config.yaml
arch: "unet"
blocks_per_level: 3
grad_clip: 1.0
Rows from block 10, named by matrix and row number. Each number is 128 + 24 x the weight over its row's rms, rounded and kept within 0 to 255. All counts start at 0. After the name is the row's rms in percent of the matrix's.
# conv: 3x3 conv (model.mid.1.conv.weight, 256x256x3x3), inputs 189-197, a 3x3 kernel for each
conv.162 099 [107 153 116 107  84 126 137  95 156 145 107  69 126  89 139 116 152 135 159 115  88 129  92 104 122 100 148 108 116 101 120 139 154 134 106 144 125 108 139 135 136 131 145 167 161 143  89 127 151 143 118  96 138 104 120 152 137  95 121 152 107 136 142 120 114  85 138 159 131 118 153 172  93 120 118 142  84 130 195 122 110]
conv.163 097 [131 183 110 157 102 104 164 134 110 186 135 159 166 107 153 123 113 103 143  95 107 171 126 122 124 107 169 138 139 122 126 109 138 139  84 127 131 164  84 119 127 146 104 136 138 140 130 134 154 140 149 128 159 122 183 161  98 125 133 117 146  86 132 149 143 145 132  84 101  91 148 134 121 129 145 101 141  97 107 101 128]
conv.164 104 [ 91 170 124 138 128  92 131 143 115 133 127 118 185 175 106 122 159 102 122 103 161 105 165 111  70 141  96 126 122 125 132  97 123 141 150 171 111 157 114  95 114 117 180 165 122 131 140 130 113 124 119 106 107 155 130 129 132 174 108 143 177  71 105 109 132 122 112 115 164 125  97 133 128 121 125 150 147 135 119 136 112]
conv.165 106 [110 140  94 108 121 106 138 109 125 137 133 101 135 147 168 123 105 154 106 121 140 114  83 114 131 103  91 112 121 138 125 127 102 166 130 128 128 113  96  91 119 129 127 119 114  70 167 127  76 142 135 146 114 120 109  98 147 150  79 119 113 114 137 143 138 195  98  94 128 146 121 111 123 191  86 179  84 119 141  77 149]
conv.166 099 [123 125 121 134 137 108 117 105 124 141 131 127 116 109  92 126 120 125 145 158 144 123 147 165 133  79 107  91 150 165 157 107 115 130 142 164 116 123 128 127  60  90 144 128 109 150 127 125 112 109 133 105 115  90 111 105 128  82 141 106 123 141 101 122 104 143 134 138 120 127 112  70 111 137 126 125 101 128 204  92  90]
conv.167 096 [153 101 125 125 114  83 115 155 158 141 109 130 104 137 160 167  75  85 154 115 181 157 120 153 144 139  99 148 121 177 104 133  83 150 119 127 145 128 131 156 103 127 152 137 125 114 132 108  78 122 145 119 144 124 142 135 114 102 105 120 118 112 165  93  78 155  99 108 153 136 125 111 106 153 125 170 134  96 114 144 170]
conv.168 098 [113 103 142 116  97 110  97 131 147 119 135 154 107 140 117 141 119 155 121 124 141 115 137 170 164 116 151 149  92 147 129 158 148 133 118  99 128  91 116 119  89 111  82 139 129 118 110 129 120 121 124 135 103  96 177 100 136 114 153 159  95 174 156 134 125  93 125 129 128 133  87 165 116  91 131 139  72  58  87 137 138]
conv.169 100 [106  70 142 146 197  90 104 110 129 156 126 101 133 124  93 154 104 140 135 136 129 147  89 127 128 123 128 116  99  88 106  99 143  99 119 137 138 116 138 145  94 140 138 142 121 119 112 111 111 115 129 163 126 121 175 125 129 107 104 134  97 123 139 146 124  94  84 155 111 137 115 121 128 148 143 140 110 105 124 116 122]
conv.170 097 [141  91 152 127 106 114 126 146 102  97 146 144 168 156 152 167 116 120 132 163 144  92 109 139 121 152  97 120  85 140 119 141 124 138 123 115 112  94 125 121 132 106 105 130 123 122 107 142 147 116 111 125  98 120 100 127 124 183  96  68 119 144 100 140 188 148 119 101 109 175 108 178 104  75 147 136 179 107 108 106 152]
conv.171 103 [142 116 121 144  83 149 142 143 185 115  81  87 119 152 129 101 147 162 165 144 102 156 102 139 125 149 124 150  97 143  97 145 178 128 131 141 129 108 140  90 108 148  69 141 133 161 128 162 151 119 133 146 138 141 164 121 112 123  86 142 132 133 133 131 121 135 165 146 121 164 127 152 127  86 139 124  80 130 122  98 130]
conv.172 095 [117 138 155 137 156  83  75 154 115 140 133 130 119 124 161 160  89  99 132  96 131 150 181 117 122 104 137 109  99 102 142 131 123 152  91  98 119  92 151 139 107 108 132  86 170 131 132 123 120 147 119 123 133 107  81 148 113 121 151 128 125 115 107 113 110 144  95 132 131 123 154  99 115 112 114 152 175  94  79 115 106]
conv.173 096 [140 129 155 103 114 139  97 133 117 100 189 108 133  94 107 120 119 125  95 176 152 135 118 162 114 137 106 105  93 125 135 132 104 105 153 128 157  98 103 163 151 118 136 125 157 163 142 130 102  58 139 139 149 118 164 159 132 110 110  95 162 144 100  95 103 175  98 119 117 149 174  98 111  88 101 104 173 160 120 124 118]
conv.174 097 [124 114 117 126 105 105 138 167 138 104 156 113 104 110 168 135 107 152 154 133 132 100 135 133 114 148 110 126 107 108 149 134 138 112 123 152 135 103 135 162 131 123  74 123 116  97 142 126  93 144 165 121 107 142 129 107 135 148 145 116 164 125 112 115 132  89  68 117 117 137 102 147 127 121 115 138 135 155 112  96 107]
conv.175 101 [102 166 107 136 152 132 123  93  95 106  81 154 107 116 108 111 108 128 130 108 132 125 150  99 127 158 147 157 115  71 119 108 129 131 174 132  73 131 158 135 112 153 125 140 179 156 146 116 114 137 121 139 105 120 138 153 110 148 172  70 119 111 158 160 124  92  93 120 128 124 105 113 135 164 132 180 121 118 140  89 144]
conv.176 104 [ 98 121 148 135 146 198 125 141 147 157 117 128  98 100 121 100 125 135 141 136 123  86  60 140 124 136  93 142 114 139 101 161 121 162 130 120 143 175 101 150 176 115 140 121 142 105 146 102  99 163 129 140 122 146 113  99  96 110 135 112 130 117 115 118 136 122 135 107 110 165 143 150 104 169 134 114 125 129 136 118 100]
conv.177 102 [119 120 134 137 192 153 139 113 137 158 150 143 149 101  81 134 130 139 117 139 165 159 157 106 143 105 145 141 110 133 177 130  77 149 163  85  86 110  94 142  60 154 112  98 116 116 123 106 107 115 129 104 115 127 137 109 113 140 156 126 116 151 160 115 162 121  77 144 113 143 132 131 127 134 145 159 126 102 186 133  80]
conv.178 101 [101 153 108 105  97 112 123 141 131 129 124 139 132 182 157 137 150 125 140 162 102 119 118 115 122 121 129 130 162 132  81 118 124 117 123 146 135 138  88  77 164 151 107 142 153 104 135 140 114 179 135 124 126 111  96  75 123 111 117 142 125 105 165 112 125 141 135 143 155 128 145 121 116 117 125 167 137 157 124 130 100]
conv.179 098 [104  99  67 130 148 130 102  75 143 143 143 139 114 132 106 139 161 142 127 135 125 117 107 138 131 111 107 106 118 127 104 100 128 120 136 113 102 111 138 153  85 122 174 111 107 147 127 129  73 132 129 128 169 108 102  93 153 108 167 129 119  85  75 143 131 102 157  78 143  81 169  91 116 106 102 102 148 145 146  85 171]
conv.180 097 [ 94  94 114 115 142 136 135 143 138 135 104 100 111 156  76 107 137 139  99 119 118  92 118 154 111 166 112 117 109 164 107 126 133 128 104 136 144 159 132 109 146 151 139  84 134 139 111 184 124 137 154 109 142 149 119  95  94 144 131  76 133 128  98 113  90 135 114 159 165 115 100 125 106 105  82 132 132 132 123 119 111]
conv.181 100 [163 122 118 131 110 133 108 118 111 171 163 162 163 160 118 114 106 155 121 158 126 131 183  85 113 117 120 150 143 125 112 143 122 138 123 171 139 124 131 157 109 113 121 140 156 115 110 110 118 131 111 164 126 141 157 125 143 137 109 144 140 140 146 121 169 116  93 176 139 156 140 111 134 115 160 129  91 105  92 126 118]
conv.182 100 [127 116  90 135 139 126 127 123 128 132 140 113 135 120 177 104 116 119  91 109 192 143 110  97 157 147 142 115 134 122  78 131 136 127 151  98 130 112 142 123 114  89 128 104 121 100 111  98 127 121 190 154 127 110 139 169 151 114 107  85 141 117 132 148 108 135 142 116 129 147 153 124 153  90 138 124  27 102 113 101 149]
conv.183 097 [125 168 140  96 102 122 123 130 140  88 161 104 117  99  85 121  75  87 151 127 144 111  85  96 118 141 103  97 183 152 121 152 105 139  92 159 156 148  92  93 129 155 187 169 120  92 132 131 111 148 127 102 147  88 121 142 136 133 139 105 126 167  87 140 132 150 150 124  83 146 163 101 106 163 129 153  64  90 106 100 123]
conv.184 096 [134 176  82 105  97  98 132 104 127  83 143 121  86 129 102  91  90 125 116 126 115 123 140  71 145 135 106 108 132 170 146 122 162 141  90 141 104 167 129  61 147  99  83 149 127  88 133 146 118 140  91 132 121 138 137 139 133 142 101 109 125 133 127 129 134 151  93 113 113 152 103 109 113  75 129 187 130  95 133 121 132]
conv.185 105 [105 107  97 147 175 143 115 146 105  54 119 119 129 160  93 111 140 146 120 121 129 117 110 137 115 160 189 131 118 140 121 162 130 139 133 132 131 132 115 136 160 139 138  92  74 123 166 105 129 143 140 116 116 112 108 116 117 114 138  77 161 110 103 136 134 126 165 150 117  66 128 115 104 113 130  82 143 119 124 142  99]
conv.186 099 [123 158 103 139 136 115  93 129 148 171 119 148 159 175 104 138 148 121 132 141 130 145  94 128 163 132 107  97 169  98  97 111 164 126  95 188 170 118 121 142  75 141 132  92 108 155 147  85 144 142 143 136 142 134 115 142 124 115 116 122  94 175 105 131 108 117  92 151 144  97 102 143 124 131 107  93  91 170 128 208  98]
conv.187 102 [156 109 144 128 138 116 123 120 146  85 103  85 203 124 108 183 126 120 153 165 131 139  58 118 124  69  72 141 127 125 150 112  86 133 175 144 149 150 145 112 134 108 118  87 136 170 127 116 107  84 162 121 139 130 100 138 173 151 161 164 119 148 170 135 112 125 136  83  87  90 191 129 130 116 110 164 138 138 106  79 117]
conv.188 100 [134 119 144 113 109 146 136 149 145 149 138 115 142 105 135 134 127  98 138 139 115 115 109 113 120 135 129 124 147 114 126 173 204  78 157 123 141 124 140 173 148 180 112 128 154 129 128 133 154  96 149 127 127 130 162 130  97  68 141  93 133 113 137 117 135 160 123  78 157 163 139 122 143 167 157 136 126 166 158 119  96]
conv.189 101 [131  55  96 118 133 131 119 139 131 123 141 156 104 138 145 161 149 141 104 147 117 121  61 120  59 140 185 112 130 124 168 145  96 110 119 120 128 124 128 113 100 141 121 138 135 134 107 132 134 130 110 155 119 129 113 108 145 121 138 113 102  74 152 154 142 100 156 138 142  78 113 109 129 120 122 119  94 130 103 119 125]
conv.190 097 [106 159 128 149 137  76 128 118 202 121 163 152 119 151 137  63 132 122 170 108 150 106 188  91 120 101 104 150 151 108 128 134 110 112 133 119 148 122 159 108  93 135 133 162  97 113 133 132 103 150 154 147 132 149 143 111 108 128  99 120 156 123  96 116 145  95 118 124 128 126 154  93  83 160 104 129 182 113  83 185  71]
conv.191 100 [173 110 106 125 160 123 158 124 122 162 185 116  76 128 119 161 107  83 121 113 136 125 132  85 122 139 124  95  90 164 121 119  93 128 130 120 131 150 139 123 129 154 126 144 101 152 139 107 135 126 112 125  89 110 123 131 117  98 173 120 153 134 143  86  78 131 157 115 129 109  89 100 129 123 155 118 109 104 114 160 116]
conv.192 102 [121  88 129 167 144  94 133 120  99 120  81 158 150 135 136 110 141 126  95 118 139 134 187 129 150 124 134 136 122 134 142 167 142 138 169  97 119 112 152 115  81 127 123 120 153 146 126 125 135 113 150 118 138 132 125  71 103  56 135 100 132 129 165 126 141 127 125 119 147 171  91 121 144 128 128 136 170 107 106 107 136]
conv.193 101 [ 96 131 121 116 157 122 147 144 164 137 124 141  95  86 111 148  95 115 138 126 158 156  97 125 153 132 119 121 130 133  87  96  79 105 126  88 101 135 126 161 116 120 126 109 115 118 151 163 165 126 143 104 138 153  91 142 168 144 110 126 133 139 144 150 137  95 137 109 133  95  95 123 140 109 122  95 112 131 124 143 126]
conv.194 102 [159 158 127 113 111 167 131 130 141 110 113 107 117 117 117 107 134 169 106  76  91 134 152 123 104 143 121 154 131 124 158  97 139 110 163 137 174 130 133 127 134 143 117 127 136 119 112 118 112 108 136 137  95 144 130 118 134 126 150 128 107 119  99  89  96  96  99 100 124 110 111 140 108  94 131 122 159  75 132 119 141]
conv.195 104 [146 116 127 125 130 136 118 155 137  96  92 106 115 149 157  82 125 100 148  84 168 166 173 159 127 136 144 100  86  89 139  83 122 111 127 170  84 105 163 101  88 106 127 108 122 147 153  97 128 110 142 158 122 109 116 144 164 115 141 143  89 120 144 123 100 148 105 105 112 110 123 125 100 119 143 124 108 179 149 138 139]
conv.196 101 [137 132 124 168 124 108 149 122 133  74 137 137  99 158 143 126 164  96 125 148 163 109 139 180 124 118 126 160 141 125 168 145 162 120 131 124 117 114 137 141 157 141 111 123 111 147 109 129 146 141 119 146 164 131 120 127 162 126 116 125  97 132 170  94 129 116 118  94  93 112 104 128  89 133 145 133 155 121 113 149 168]
conv.197 099 [116 132 111  77 116 125 125 165 124 109 130 140 101 136  99 129 156 126 105 145 149 102 103  60 136 136 162 155 166 128 132 148 165 161 108 150 115 133 141 142 157 117  98 129 175 133 169 135 127 107 126 146 161 109 110 152 148 129 116 111 159 146 145 102 100 113 138 119 101 140 142 142 151 132 137 117 118 143  92  96 146]
conv.198 108 [132 123 148 116 115 127 121 179 105 123 165 144 135 112  83  85 106 135 110 127 125 140 111 137 153 167 137 134  79 129 130 130 113 135  97 102 158 147 148 112 120 114 150 130 117 133  91 135 150  84 150 113 148 131 105 149 158 140 143 125 127 121 145  94 173 115 151 116 146  86 126 114 121  55  99 147 103 150 117 145 115]
conv.199 101 [118 171 105 136  90 163 113 135  98 149 133 136 112 120 135  73 137 110 109 133 140 133  87 146 161 133 132  93 143 125 127 145 147 168  91  76 136 119 114 110 144 130 111 115 128  84 166 152 162 107 132 149 159 169 167  97 144 119 141 106 122  93 140 119 109 159 159 126 112 142 127 147 121 121 117 156 155 103 147 161 126]
conv.200 099 [190 134 149 104 172 119 111 103 137 142 130 119 118 113 129 135 141 130 127 116  98 166 120 128 107 111 132 129 108 121 158 131 154 101 114 109 133 118 146 121 118 155  84 170  92 148 143 116 160 168 138  98 117 109 134 201 111 127 169 146 118  84 135 137 148 159 119 123 123 126  74 149  76 115 129 131 100  76 162 144 109]
conv.201 099 [130 153  83 139 118 139 177 178 123 130 140 147 141 121 149 120 152 125 154  95 162 115 142 120 126  90 152 123 132 159 126 122 118 120 119 116 209  98 172 141  89 147 156 139 140 101 131 145 100 164 158 107 125 121 129 123 144 156 148 113 149 111 118 130 111  96 110 126 128 127 102 102 133  97 137  92 131 116 103  94 179]
conv.202 098 [144 140 139 102 151 121 130 145 139 171 150 130 169 122 146 118 154 136 125 148 168 106  69 171 114 109 107 118 120  98 107 127 140 113 135 108 133 121 136 120 144 159 124 124 133 100 107 134 129 121  99 121 128 115 122 120 135 101 134 150 209  90 125 121 178 112 167 107 130 130 125 137 149 125 156 110 161 159 136  98 124]
conv.203 096 [174  88 117 146 160 149 107 109 125 143 121 147 140 108 102 132 138 110 129 158 145 101 184  78 131 147 117 104  96 133 132 124 131 102 158  85 138 131  92 154 118 165 128 135 137 112 107 117 132 117 129 121  97 154 115 131 121 103 111 148 149 100 125 114 176 111 138 142 136  88 156 117  99 110 138 202  89  69 101 122 181]
conv.204 096 [130 131 138 141 188 151 109 161 123 142  67 114 141 113 123 117 136 106 131 158 157 152  94 179 110 101 149 117 103 161 132 133 110 148 140 100 139 121 151 142 132 174 112  99 142 125 130  97 128  91  93 125 105  95 108  90  98 122 173 147 126 104 141 146 168 139 102 123 138  93 112 161 144 112 145  94 142 189  99 104 186]
conv.205 096 [132 131 112 154 124  83  81 165 122  91 108 115 156 182 138 161 143 161 127 123 120 173 116 162 148 148 164 102 106 118 142 197 135 141 115 119 119 111 137 106 122 123 117 152 125 121 116 134 134 128 153 125 145 125 112 156 133 109  92  89 138  75 165 149 129 121 122 184  98 119 161 105 104  96 112 156 164 126 116 118 115]
conv.206 096 [151  79 104 174 168 141 109 121 107  92  79 120 123 118 112 126 144 124 132 113 103 126  91 101 160 173 120 151 119 165 156 103 158 134 122 147  91 112 108  91 142 139 104 131 122 127  79 137 125 149 170 129 126  72 143 133 161 170  80 105 125 112 158 148  85 137  97 148  95 141 178 118 121  81 122 143 129 117 159 120 140]
conv.207 099 [159 159 133 136 163  84  99 111 102 105 109 145 118 156 124 153 115 116  76 129 138 120 118 116 122 136  95  87 128 155 109 143 141 123 131 105 143 132 117 169 119 139 105  77 116 118 122 114 131 193 133 134 119 121 112 140 151 112 173 112 134 100 147 154  90  88  93 156 121 113 105 120 106 114 153 124  97  62 121  87 113]
conv.208 100 [111 130 169 149 152 130 137  79 138 112  96  98 143 129 121 171 139 121 114 113 137 135  88 188 139 149 146 135 125 132  83  80 133 131 112 156 135 110 104 129 117 153 109  94 117 114 129 132 111 184 132 146 119 140 129 149 112 139 180 114 163 101 135 121 129 134 117  83 128 130 128 122 113 136 108 146 116 144 120 112  77]
conv.209 106 [131 164  65 128 135 140 113 121 130  90 152 169 122 139  92 157 105 140 121  75 131 118 133 106 126 116 178 118 135  92 107 104 125 137 118 118 149 191 126 122 113 150 114 127 193 130 122  99 118 155 143 117 137 110 120 121 109  91 114  64 156 129 107 110 157 139  94 129 139 120 193 120 160 124 127 169 112 127 138 124 171]
conv.210 104 [118 128  98 117  88 124  81 144 182 134  92 105 192 105 174 154 106 100 135 113 117 157 152 116 131 163  95 161 134 113 147 145 152 158 142 158 150 143  98 118 129 111 141 129 149 104 122 119 108 154 173 126 160 136  99 145 143 154  96 129 137 205 120 116 119 167 130 202 149 132 107 129 114 132 134 139 108 105  95 106  96]
conv.211 098 [135 107 128 112 178 169 132 140  87 142 144 103 125 139 105 108 154 123 124 103 134 122 139 128 117 138 127 109 123 106 113 133 113 107 100 147 134 139 119 154 108 114 133 116 117 156 119 136 124 169 127 142 112 126 159  79 127 182  93 117 117 131 117 130 147 114 120 129  84 163  96  95 119 155 134 134 118 136 142 167 111]
conv.212 100 [109 165 120 138 111 142 115  91 133 111  73  99 112 106 152 154 123 122 147 132 116 149  88 147 118 109 136 133 127 151 134 161 130  86 157 122 140 138 149 131 179 102 131  88 105 115 155 130 143 120 151 154 133  55 154 115 127  91 122 110  80 146 117 124 129 127 109 118 102 122  59 149 133  94 112 126  94 121  94 107 134]
conv.213 102 [151 178 179 130 119 115 142 143 134 116 118 117  93 114 149 123 145 165 144 163 179 139 159 110 129 143 145 130 139  92 129 182 113 146  91 135 126 132  85 141 141  97 105 110 134 128 143 100 150  55 120 117 170 129 107 117 144 146 134 134 139 150 150 119 141 128 134 144 137 112  71 136 107 122  83 159 140  86 154 114 104]
conv.214 097 [146 138 102 122  94 132 123 155 145 135 147 105 143 113 127 127 103 131 139 120 116 135  99 128 179 120 107 114 104 124  98 149 136 167 192 109  68 118 161  68 142 133  29 123 152 105 118 146 115 159  98 119 124 150 102  73 115 141 108  96 110 125 152 136 115 142 134 144 145 139  99 101  94 140 120 129 159 154  84 125 141]
conv.215 100 [124 143 143 174 124 158 117 158 141 130 168 118 144 171 125 108 134 136 156 109 117 111 125 134 140 135 115 118  86 109 101 133 129 149 102  99 128  75 131 117 138 142 126 132 132 134 111 125 153 132 145 136 145 143 120 127 156 131 139 102 134 152 138 114 138 120 140 155  90 106 133 127 153 134 134 136 176 148  96  99  94]
conv.216 101 [123  47 156 125 148 152  98 119 139  87 119 101 160 108 119  99  97 137 159 108 134 120 142 104 130 146  86 123 130 112 132 112 142 128 148 113 144 146  93 166 155 153 154 172 151 138 121 143 165 114 167 131 145 149 128 131 163 156  98 128 171 155 152 134  78 107 130 138 167  96 182 145 150 121 144 163 131 116 140 122 159]
conv.217 098 [114 138 151 142 115 101 120 101 106 110 137 111  48 105 133 119 114 126 164 144 113 125 143  92 144 138 160 142 144 157 130 144 117 117 103 159  88 104 157 104 133 151 125 170  96 124 147 128 132 136 118 103 105 126 138 111 104 140 137  94 153 138 170 151 140 116 164 175 172 126 109 192 121  95 142 103 141 136 154 115  99]
conv.218 102 [126  90 104 126 136 174 107 151 128 109 103 116 202 103 197 142 144  77 123  88 104 119 100 144 143 111 129 103 135  89 120 152 149 130 125 121 113 190 129 109 147 146 163 151 170 121 109  96 118 167 114 121 115 167  94 126 101 114 106 146 108 170 156 131  85  99 121 174 120 144 126 128 102 129 106 151 122 152 140 133 140]
conv.219 099 [132 173 129 159 135 150 127 139 139 111 151 146 139 116 113 133  90  89 134 157 143 131 145  99  89 115 102 119 135 108 147 116 117 104  87 129 117 136 118 129 107 110 143 155 194 130 122 143 144 132 135 103 124 126 124 128 112  92 112 112 100 124 131 141 170 123 156 135 131 125 129 157 153 121 130 164 127  89 164 102 125]
conv.220 099 [173 138 121 120  92 142 126 142  89 148 128 114 134 133  95 126 120 130  99 134 132 148 131 141 154 156 103 131 126 151 106 164  64 139 162  93 105 136 124 134 152 131 156 164 124 135 130 154  83 156 173 117 106 135 102  82 102  96 103  88 143 169 124 139 152 133  82 112 182 129  97 119 161 122 141 116 137 159 180 112 110]
conv.221 100 [ 98  89 117 138 149  81 146 163 129 109 119 114  81 109 115  97 114  97 129 121 138 121 143 122 103 140 176 129 134 158 109 176 121 146 128 136 134 103 129  79 168 110 144 156 153 156 129 127  85 117 126 137 119 146 192 156 111 134 112 150 121 124 108  99 123 100 117 113 112 168 151 132 116 137 150 125 156 160 125 127 145]
conv.222 102 [107 119 137 113 127 147 131 111 132 170 102 144 102 174 119 143  73 111 153 106 125 155  99 137 137 126  90 140  73 115 137 143 158 140 106 182 103 115 117 124 120 134 139 149 153 138 142 107 116 140 145  79 181  78 143 118 113 141 117 139 109  54 115 103 145 123 148 140 105 183 119 131 120 103 122 132 133 166 136 194 151]
conv.223 095 [ 75 157 135 127  56 126 127  96 142 115 128  91 133  86 103 142 119 123 119 112 106 135 142 133  90  74 109 100 117 115 143 106 108 146  83  84 162 187 109 175 129 168  97  87 142 150 148 123 172 179 118 129 163 127 141 140 161 166 142 178 138 143 113 108 111 127 127 123 139 148 216 105 127 153 125 146 154 136  78  97 115]
conv.224 102 [157 127 160 152 113 120 119 117 116 120 119 125 105 157 123  97 113 133 145 137 107 145  82 121 121 145 152 150  93 121 137 133 144 125 116 100 140 106 130 128 119 140 167 122 144 137 112 173 146 109 134 115 119 114 154 109 129 112 121 152 120 131  76 123 154 140 117 142 125 139 122 175 122 150 131 158  99 129 177 148 141]
conv.225 101 [113 146 113 162 174  97 117 161 127  95  64 108 115 111 138 147 133 113 117 111 153 130 125 149 157 142 163 131  74 117 131 164  76 121  81 101 130 123 152 184 100 110 150  91 139 124 126 118  91 129 134 149 146 133 113 117 114  98 149  97 132 116 143 119 100 121 157 144 140  80  84 119 154 168 133 143 140  83 125 131 142]
conv.226 099 [105 137 118 105 136 151 134 111 113 141 118 111 116 138 144 124 150  94 104 111 128 141 137 133 140  73  92 120 103  95  88 103 128  84 106 152 123 159 112 139 195 122 134 168 160 141 114  87 107 157 131 144 120 117 149 196 121 121 127 115 131  98 128 132  67 183 128 126 135 155 162 102 108 157 138 121 109 127  94 114 106]
conv.227 101 [131 181 118 147 169 121 143  90 151 180 133 128 160  56 141 123 140 144 134 135 131 175 142  94 114 144  56 139 120 151 102 142 128 140  82 122 136 136 120 132 164 126 179  84 109 131 133 142 174 119 109 132  96 169 137 147 167  94 118  99 121 171 115 165 117 137 142 128 111 129  52 161 129 112 136 126 141 141 147 135 109]
conv.228 099 [ 78 113 121 109 129 174 163 105 103 102 100 149 144 143 170 135 117 114 110  88 106 170  64 136 119  98 174 113 122 135 120 110  91  85 124 179 125 104 122 165 110 138 138  77 111 112 141 122 155 139 133 126 142 109 128 102 150 108 134  98 117 145 166 138  77 121 122  74 174 154 152 161 121 113 106 108 132 110 123 116 140]
conv.229 106 [130 164 117 114 176 123 146 126 118 139 111  90 140 139 112 119 135 150 127  82 106 153 128 103 109 121 126 119 128  76 127  88 181 109 130 115 177 134 119 126 157 124 158 116 107 146 108 108 110 212 120 108 101 118  81 149 128  88  88 141 108 133  87 159 107  92 141  91 187 177 116 115 109 122 142 147 147  93 118 151 118]
conv.230 101 [121 130 126  85 122 151 126 132 126 130 148 140 122 128 101 125 191 137 113 136 137 173  98 167  96  44 147 136 112 142 137 135 149 185  93 172 131 104 127 145 126  74 151 132 122 103 142  89 118 112 151 120 113 132 147 112 109 127  62 129 150 123 135 154 118 165 187 153  95 135  96 127 109 112 142 113 128 171 187 133 137]
conv.231 095 [102  78 138 120 140 135 117 109 147 111 109  94 131  94  87 138 122 178 125 141 129 178 159 158  94 135 190 132 120 177 136 148 133 155 143 142  95 152 139 118 126 122 120 119 152 113 144 133 141 122 144 111 155 126 138 125 144 122  90 147 149 140  90 126 123 124 114 110 111 181  54 131 148 139 135 164 128 142 137 135  98]
conv.232 103 [155 127  96  97 133 123 109 127 122 122 118 167 103  99 176 100 123 121  92 125 129  87 141 118 123  97 183 129 136 104  95 133 105 119  87 130 144 123 134 163  92 156 105 133 142  89 125 150 145 114 126 150 152 135 133 119 132 117  97 100  89 199 123 132 108 112  94  52 139  91  52  88 110 161 137 158 123 142  95 120  85]
conv.233 093 [114 149 156 147 125 138 134 145 137 129 103  85 144 121 138 142 106 115 136 141 140 145 123 122 136 111 110 128  94  78 149 124 133 132 119 138 103  84 104 106 144 130 122 117 144 151 116 150  98 118 151 107 142 144 133 115 157 169 146 160 165  85  88 110  88 119  61 103 121 116 125 137 128  95 143 115 120 132 149 170 115]
conv.234 107 [134 153 152 128 142 159 137 132 143 137 149 148 138 111 133 132 117 133 133 143 108 125 117 142 129 115 120 126 143 148 157 131 143 125 142 120 105 109 111 121 134 141 143 124 112 137 132 147 124 126 119 129 119 137 118 150 109 156 132 109 131 130 132 141 146 148 131 146 141 138 168 105 122 128 119 126 108 119 123 142 127]
conv.235 101 [134 151 131 125 134 116 153 112 136 159 110 127 175 149 134 110 114 120 110 108 134 109 109 150 114 125  88 149 147 134 120 135 125 158 121 153 126 142 147 114 182 131 132 177 145 130 142 110 123 169 119 114 133 135 118  80 128 138 129 114 131 131 135 131 114 162 112 123 131 125 145 139 146 141 122 123 170 107 127 111 134]
conv.236 106 [130 132  76  92 117 150 102 134  77 140 179 174 119 102 145 117 216 144 110 148  96 145  92 117 135 155 113 122  99 122 135  95 131 137 110 106 122 168 136 118 164 139 126 136 125 173 118 108 128 154 135 105 133 106 124 104 116 107  45 135 112  97 103 106 152 142 172 116 109 114 128 150 120 147 118 141  74 153  96 152 111]
conv.237 100 [125 143  87 154 125 113 132 106 147 121 137 124 125 144 101 143 137 150 142  86 136 116 166 129 114 179 151 111 103 135  92 135 139 137 132 120 128 101 160 131 121 172 112 131  85 137 116 160 145 119  95 163 131 131 123 136 159 110 145 141 117 150 113 129 166 122 123 118 116 139 121 129 147 153 151  76 131 106 181 132 171]
conv.238 100 [157 121 101 160 111  96 134 140 128  98 136 170 119 144 157 146 143 134 127 116 166 107 140 116 125 116 120 141 110 167 159 112 105 106 145  64 122  99 135 137  84 118 101 110 154 144 142 114 112 139  79 103 152 146 125 124 120 151 157 108 131 153  99 125 153 104 140 110 112 125 154 105 109 142 111 124 106 130 165 169 161]
conv.239 096 [114 108 130 134 133 146 122 157 115  96 120  91  87 127 126 107 178 132 115 149 136 106 132 127 113 148 122 121 182 122 134 143 145 100 179 132 135 144 127  79 136  96  81 104 144 120 133 140  88 124 121 119  87 170 109  93  75  88 135 150 109 143 110 100 129 141 162 148 122 161  90 112 121 123 151 138 127 142 117 101 140]
conv.240 099 [138 120 108 102 116 160 138 105 139 120 117 103 121 121 122 111 149 143 134 123 137 171  91  90 132 117 166 124 124 132 131 111 105 118 185 123 126 126 140 138 136 104 122 162 136 149 135 116 120 100 117 114 140 139 111 117 147 137 123  83 104 174  98 114 112 112 141 164 160 115 133 141 125 118  87 165 109  89 119 184 135]
conv.241 099 [157 121 143 133 117 138 151 152 146 131 150 140 129 168 118 123 152 123 125 153 116 116 105 148 117 132 127 141 116 120 141 124 201 128 146 149 153 101 129 107 102 118  83  97  87 149 107 136 128 135 124 118 142 134 121 117 119  91 148 134 125  96 127 119 150  90 108  93 119 121 173 147  81 115 132 127  87  96 101 115 158]
conv.242 101 [143 143 118 187 101  99 116 119 115 117 110 135 105 133 190 121 127 103 125 112  69 127 124 112 149 150 118 130  99 126 122 107 150 139 113 131 122 150 112 122 158 109 110 137 114 146 104 126  82 140 112 120 128 141 150 150 140  59 140 102 148 126 137 120 118 133 110 163 134 122 125 141  96  95 122 123 146 146 163 136 132]
conv.243 100 [110 167  93 130 169  54 123 105 142 132 185 137 121 155 166 115 146  84 170 139 103  94 100 130 119  98 144 142  94 102 131 109 108  80 149 121 134 141 131 141 121 121 109 102 124 120 118 111 157 133 126 119 129 138 124 184 155  99 123 135  95 179 144 140 120 132 102 169  75 153 129 139 115 124 126  95 186 168 128  97 136]
conv.244 103 [ 88 123 159 124  64 150  98 104 109 113 156 120 106 130 145 175 197 103 113  97 108 126 126 126 140 111 157 126 124 150 163 123 118 104 158 128 120 121  92 175 107 108 145 119 118 129 125 108 104 153 120 129 127 139 132 147 124 166 108 101 145 148 165 146 158  83 143 125 105 123 122 163 131 150 118 143 114 144 138 175 133]
conv.245 099 [137 152 127 120 113 140 161 100 162 113 103 149 144 147 164 135 116 132 128 134 144 165 123 134 122 131  92 152 154 133 130 109  92 136 135 134 143 133 107 105 172 150 116 174 120 129 104 155  98 111 114 124  99 155 101 149 114 123 100 106 116 141  93 130 118 130 137 120 146 136  44 167 134  95 143 157 109 128 119 169 106]
conv.246 101 [116 132 127 128  99 124 106 130 118  90 107 108  97 128 123 107  79 128 139 125 136 133  98  82 116 104 144 132  90  83 150 157  75 132 192 145 133 118 135 133 106 132 162 145 102 122 130 102 109 174 143 152 111 149 125 119 144 109 145 102 149 135 133 148 107 105 120 147 103 145 165 145 100 134 133 155 141  94 109  93 110]